A small multi-label image tagger, trained from scratch.
Model: 32-pixel images, arch vit, norm layernorm, activation squared_relu, num experts 64, layers 8, width 256.
Training: muon at rate 0.0098, 34000 steps, batches of 64.
Rows from block 4 of a small multi-label image tagger, named by matrix and row number. Rows with one number belong to one neuron. Each number is 128 + 24 x the weight over its row's rms, rounded and kept within 0 to 255. All counts start at 0. Numbers have three digits each.
Before each neuron's rows are labels from the 100 images, of 14976, where the neuron reaches its highest value: "responds to" is what is common among them. Only what is clearly more common there than usual is listed. The data: drawings of small networks of dots and links. In brackets: how many of the 100.
# fc1: MLP up (model.blocks.4.mlp.fc1.weight, 1024x256), inputs 86-171
# fc2: MLP down (model.blocks.4.mlp.fc2.weight, 256x1024, transposed), outputs 86-171

responds to: complete (59)
fc1.349:136110102129089144103120144109114138076122101117149131128170114153109157120132178106132161112139122164137134096096158120110155118122137084062127114137158115170127107125156142128142132098105129150153137137130112136134137128100136153112117147134180146096125121
fc2.349:107138148148114142112155147143120131143151122112084146145086153107140091158133102127173104134125136090132144144114130084124147127128111142145124105171119099128133144112133112135166165125164148132102101158084152124138104145132204112149128127136154132126137140

responds to: complete (72); nine dots (49); grey dots (27)
fc1.429:097133090077090142166145139097087151126124129152133140140149136145147109120117098137156126108152130143107118105084160113123155119108142082082144130148153165144126151141140153139123135119149146130212085102140081127089133170135148145140134128102113142136089128
fc2.429:116144154163128135135131119144172112137137092095068162181144129164070116130124130168124123107105155089110128146117081143170158145136128150142141125124112115129095109100138116115129098140128161099136160143129127136102108096127117140147106146106146127135123118

responds to: laid out on a circle (100); seven dots (56); wheel (27)
fc1.26:142140105185116149146126102123126114175103140125139105144100099136104175190097139168105155118119143105148106097108126101105109129115165125116101106135153157136100123127135179107171151101130099112124103139103115138113122188159150103116137128151159132154172123
fc2.26:116121137095159110088099112112121160133070064168139140102173139126176115126094139122142100103157134122122107102123141122143123099141146109087147126162142175100130093131088156148114126160151132145107141155139160114123129189127152135140136161131106136135103123

responds to: star (47); tree (35)
fc1.82:160113127108123123083138140164146105104178164115131118120116119082142129143102130166144122124126148120131120114131147107170157157122095107096109103142133117113113107133137094124111149134118089141167106111143129148137066152117135115098107157071153102121188119
fc2.82:156152132077193113156129140134094096163114137123113121121135142160120106149125106106116087114092126076149157129127132132098120126160146145171109132181115122151078130111158158143135076079150138141139148139123143132140110086116129113123135108143126109129075159

responds to: laid out on a circle (95); ladder (50)
fc1.732:130125103157112154093105142106086126108138113123108125088101153137159093100115113158146112164136119145148108105171125091124129116119126164146147113144113106094164101141139089132084133116128102124081089122146121120153103157146108135128072133111105108104133123
fc2.732:132156162149113096158096122105154114122113142129082128155135102132122121119135121132100150123099147084079124126092150136151108114140128144069117138071156108132161088136140140120128094183150110098140110125121138125123147168153172149098150151158109125142093136

responds to: star (84)
fc1.524:125151094106102152104121127133130167124143145151129105125169131141158147114108078159162153125145153133120116121135103106117142141081111126143123145111167096125132200120136148108088111155141113109163091079107094146154119126101131172136127111121126140136160137
fc2.524:123139119154108149182168151153174126139117151136141136165126152141102133112110121118151120131157144081103133111163118097149116136143164143118154142129132110098114115133136141116137071140107144155142100099129116146106154126122119114151087110136149150146154132

responds to: ladder (29)
fc1.277:123134147153156108115148168123125105124131126110128150144194096119087133118176136082134128107121132086129146085101139104063121146126136157139089159119134149102117152129143109127162115126122150105113108128143156151145106219074141131101149090131147118151113135
fc2.277:162095162069122114153109164137141089114107128131086102150100112124126128120137091115154101113116110106130101136128083140115156158106083114147167113117131140107120156165114146123139145130162136136141083132105139096107141102120095186164106129165112093126162137

responds to: complete (58); six dots (50)
fc1.293:181112123153130083145161109066107143136136105145144159086123120137107118107133125107149095148151141163155139120131118137162137125100117131137140169148106108110137112126104178099102133095145122144141123146150134118130101095128155103106131119126078186153143165
fc2.293:129123090133108127124154131119161149169136104149138114118111101139126124150123129140103102108134117061117178155167128084137117175117134096107105082097137154146142127143140139142145156148164105066152106160119087131122114153136166105125091142142187119123082088

responds to: star (52); tree (31)
fc1.425:101129102111126113095136113150057093134139120113143130150163120129127128162113191162173146120108118129133127116123190100078095134159141165134082146138149113129122126114120112161084134119117123100130165117122105119128049095126093118125098129116129106151179122
fc2.425:119128083136140139138094138183088121193135109149129141153154156123102125139098133147160143152110134097150136126108183106114101126183134176136084111152099153126064060097096151132088174143123187157112164110119124140144110114107086090149151116111156116131145113

responds to: star (36)
fc1.572:131151134174104126144127134149103114165133126131173108146150146109141142101117135166098130147117129195126114073117101099060148114134103115120092121121176154144130144087156138125095130166090115131099121117158123177124086144149152090130122121108130100131148133
fc2.572:125137146159123126111121132132190114142139149168154102154144081131138130125145103117147122100149113141123146149102131143174129126136122095051125142111097097138129112120094115127167147131128139132131088090130155140127168135112137128154126156171105144139105140

responds to: five dots (99); laid out on a circle (96); chain (30)
fc1.437:133103143117136126023154084124100141119162126136122163112148101123122143108138097122165153139101122132116084128101099107106153115166118144117156150124099129159149159109107059161145093111126107125127110153130139108139108143147121156145136123153124123147146143
fc2.437:177115105122136142119186124098132124107154132132112156156092099151099151122117125148150117139115115176131073110095136101156081152106130150125115105082109152146162128134092135135074172150135136066158103107125129153102112137115139137167124118105146118132112148

responds to: ladder (30)
fc1.599:115128152086152111143177117166114127106140111139160138136120121120129093110116133133126132130134101098157128108121170145119100134139135165141108089133150165110125129111131053094115096137156117121137077094118102123134091164155092143111148126116101096150130105
fc2.599:140124127095145173076141124152112135107107117141084133112128172143123129130119147155140100090084070164129109157119114114124108132166101122107136121119151130112163101131111180138094125147127111115154105121148117110142120138150153167125126127103117119147113139

responds to: five dots (100); laid out on a circle (99)
fc1.399:125159080134111151094129097128135144117135108103109130155158096111151135121111060145131181142146118152124071104076080122121166144139122143134157130119136145124101109130108129138151134117131083140146127166120126093099105143127129101127096155122125096122127144
fc2.399:134123147184110128159148129081135154139172143155062152147123139062124089101180147136129096146114097113107141153146117149133123144107111143126119122131146127140143093107114107109120125137113106104092122121128151074140143096125148131139123136140141143144105153

responds to: ladder (56); six dots (56)
fc1.126:108092108138151147113095099111069119118107122114133130113120147077102124094116117140111119140155189173151135124122087114126119163131101133116150098119116163099156157121136123125140120105129099111128098129128100094113128110070157114183110109105118120107141113
fc2.126:128120131076138117124144153113082075121164085128135137150119119157122090117091111150130093088106083094128133152150156136117124123129088150141160104130119113128100134173155160157100155155107168117116117121154178134137109118154089144083135137141102152138110136

responds to: ladder (100); laid out on a circle (100); six dots (53); dots: eight (47)
fc1.223:138145155126124105139141140138102115167129168106127128117166116120126127139131153130165141111113156135135068099136133073050122116142127139146150151142098136115129077114137074124136161124123133142141133102116108116143148110076106141115102165142148126125167165
fc2.223:112135127141102115088113086086121124109089143123163144091111086105081161158110119153101084113116134155147115109109115122159130162106133169085182142138121146120125120135119136096161090164126125116142084098144105092156094116127116113139109105120108109102154140

responds to: ladder (53)
fc1.43:116101102176124112136141144083129119102149123154109145123142119136137099136116139187161135085134138144167132140121139129088142131138079135151129112127093182110089142173184091069119141128138140084113111098148167157103150126129130122092123124151127134109107164
fc2.43:148105144132126119144142121120135145113120096138142123151055139148104118161113100113102134129119154162111155107103124106113152113146125162093105120118149125127115127116148154131193117165095112118163143145111101139113144160154148093168132135058063127133125069

responds to: laid out on a circle (98); five dots (96); chain (55)
fc1.125:165133119089129095117138110152171128126098127142146147108098087151154151103108132145162168142114114113110149097123138141124113119124123146133125094111119150152135142113102183148071162118144117098118176100146138092118139134150173136105116110113139118154095101
fc2.125:130127125153143133117169154120111122140101148151123100112061096134138088126128107114108104127110107120147114177138092127139163119098104111132104082104142117136132154146162086108141132133088090117131104092108184124109110147150123110133089119143145116148146167

responds to: complete (66)
fc1.416:158083137135134139107139147111105118105092137110087153134178141134126083143184141151161140076128078164137153159160138103103119148146133141167137130126093127160120132113094124130134130100134124154108101107119119102135163078102153134114138105153118113168164112
fc2.416:117142094147121128124125118135153165142119104153108145155129179143143133132105114133127155145170101138133132115112159193123155148111100139097115167109144125104116105140122128135151096109094122137122120124116129131093149106117110153115091124170150134139154134

responds to: two groups (34); star (30)
fc1.499:161099145097095183134123126165136161126143090117147075132126107148171155135098083143113154117136112135135131123145210149100130109157108107155142109114093139160134124103103131119131157103116134159098146065172171131165105150116105102123159159101120166084141107
fc2.499:100124126140102157089165105147107166105130119135122126130147115150135129149122126140155089118120141169116135084075111112134124069116117142112099124122149123143081115132165105138112147140135115130160092102146173122110075167106180113152104109109110134139144126

responds to: laid out on a circle (84); seven dots (48)
fc1.15:181140121168104150072106120142182158152128142127098111123156114125178132131110151087083061119159123139144140127087155100137127130143115144168129122135171128120122116111173097123186140141139111114170131140102117146116094096146129114124113130096112084136164119
fc2.15:115153110098134139126130148130138126115131143118102134153113129128137111124121131131144087151141100156175120116126149123134110099128141112143098172159149083123127122124093147133179119139137182132153160161117144053148121137077184135138117119096059112154156123

responds to: five dots (99); laid out on a circle (98); wheel (26)
fc1.208:126090086133140154041122127120124118089160157135106150125117094118100157124105120142141145110150113133108112128126131159165167138105119135086145130123112134120126149157098131118110131092123092135123109122110120114142109134164137123135157142104147126152116147
fc2.208:136140067138126120109138112132112108176146152117092160162113102096107112116139122172100156126081137118120107144131112123106121117104147133131133138098124112132142146113107126157115143110120124114121126122154145167099137125138103157178138127112146120101147154

responds to: five dots (53); star (35)
fc1.720:119109098135086159089156110109098134124132092116160126107139127135141130050136114132124179158142161130137166124101088101127160160148098149086141150113143095153104083145137116128120153091140140121145133131130159105122110139121114148102140102117125173130138145
fc2.720:148126158091129097137101141140151111100128083106137104158119133169151136139137152150165126136114129125111126117165121123110145118126138138118125072130167072170108136127071155171121104139149137148155167097105148102103114138094105137155152074127134146142168122

responds to: two groups (45)
fc1.747:122116116085126192139095187136100139158151119124134127120118141117149124153119076126129107126142143125126144121091141101154126120124127151087135164116115086136130109142144089139119150164127086123174109094115120142097144147094099163116114151168124119124121130
fc2.747:137127153129125062105114156094133134094150127156103150108163148131119129129137142147124119153110084147137091133164128148145074084134113099111120131124135115132104171131111170140174123090148099139157070173096154149133149128124164159163084091189133110118137098

responds to: two groups (31)
fc1.91:149085108096098141153087141124064129102166133111167135098113120113149144113164133148087140151180117179139098121087141122117138141089149092135117098069150120157123110141179180163116146131107136121107102136097115133165119158116127121147113125104158117163157114
fc2.91:103144094155141111144083094187139164129105110111106126117107080185121132159137124131182135125136142129127165081137150103170141126157109131111108143185078118125105176125075100112175110158156154140139127125149134133096098134147142114079145118137110135101133149

responds to: star (32)
fc1.573:152136110115117110117132173122127131121152181124147133113120128157168108180169083180136138121127123146100122127150158160163148115093126129154135104148092120108155129161108148124119137170103102119130136130092116144149097111106143110111132145094114098124155102
fc2.573:086116127112136130094117132173148078131131076126134125131128132132082131122093123153094151117184095071120119113151153116116090128130144160143135159133157094148108136116159122112137117110136128119119092149106139095141181140121128138129139082141125119145141108

responds to: laid out on a circle (93); star (35); two groups (27)
fc1.41:140117107094106128133129116138141158097154111113121164157165084091117133107114153141122162159135152138131108122115137160120129097130146105106151120145131136145111118113119155178094119150165105152163132085121178151145064172119148116114161109112139098142172133
fc2.41:129170135154147149124134126112157078145131156126127098113138157156120160163132091143128089105147136087128167125095155092145104124095151164099077109122151142122112113098104115110173159104124129156052112149154108125122147109164092129158112085110115142136113096

responds to: laid out on a circle (100); five dots (99); wheel (37)
fc1.739:149111113180153157045144128137163164082140155117150150131122103139099119132120076143136098159145115154108156113100118174135175141134138136066142108129108111090113140110128075146134116137126112127132110112171157076152129110101151104111114147124133124144133148
fc2.739:133139126128134120132149152131148114170149107113140171130153166074128143118151130143175119102122144168115116123129125095116086090111127132139152143062101121105103097120128085138081128163127121103126125091100131136079148154149144167140146147082133131124127178

responds to: ladder (32)
fc1.591:174120100145138096103145119093107119134045121136158142144131128167123133091098082166135128172134135128167083123137122116111173157111149145132152111136135112200137148098175148106177116114108126112121116148171094121126115143155154099140121116077105101114129124
fc2.591:129133132109199120153132115136152122137116134136113111160125120121119137119148126124089112104149137147123085111138113131124134134100098129129153139097176164145165121130131171115093128158105119130142132138124105145131101124169132150126109148153069145114161090

responds to: ladder (38)
fc1.305:097111129136091128149135114098071145126116089125148148141161129119146153133134155153135087126135140148133113106122133141123076130106143100122141136104113076139136168148120072138115135137123118093154061105119106099132033181110118128125134123112109125106135106
fc2.305:144149140189124144119099165146168078119149125152162138110151133131151119152160148158118106133100138131079145148142131133128118106127147165127121121132089121130155101107146161150123086128142167088161135159147189120123136093125147160139138108115138130103131113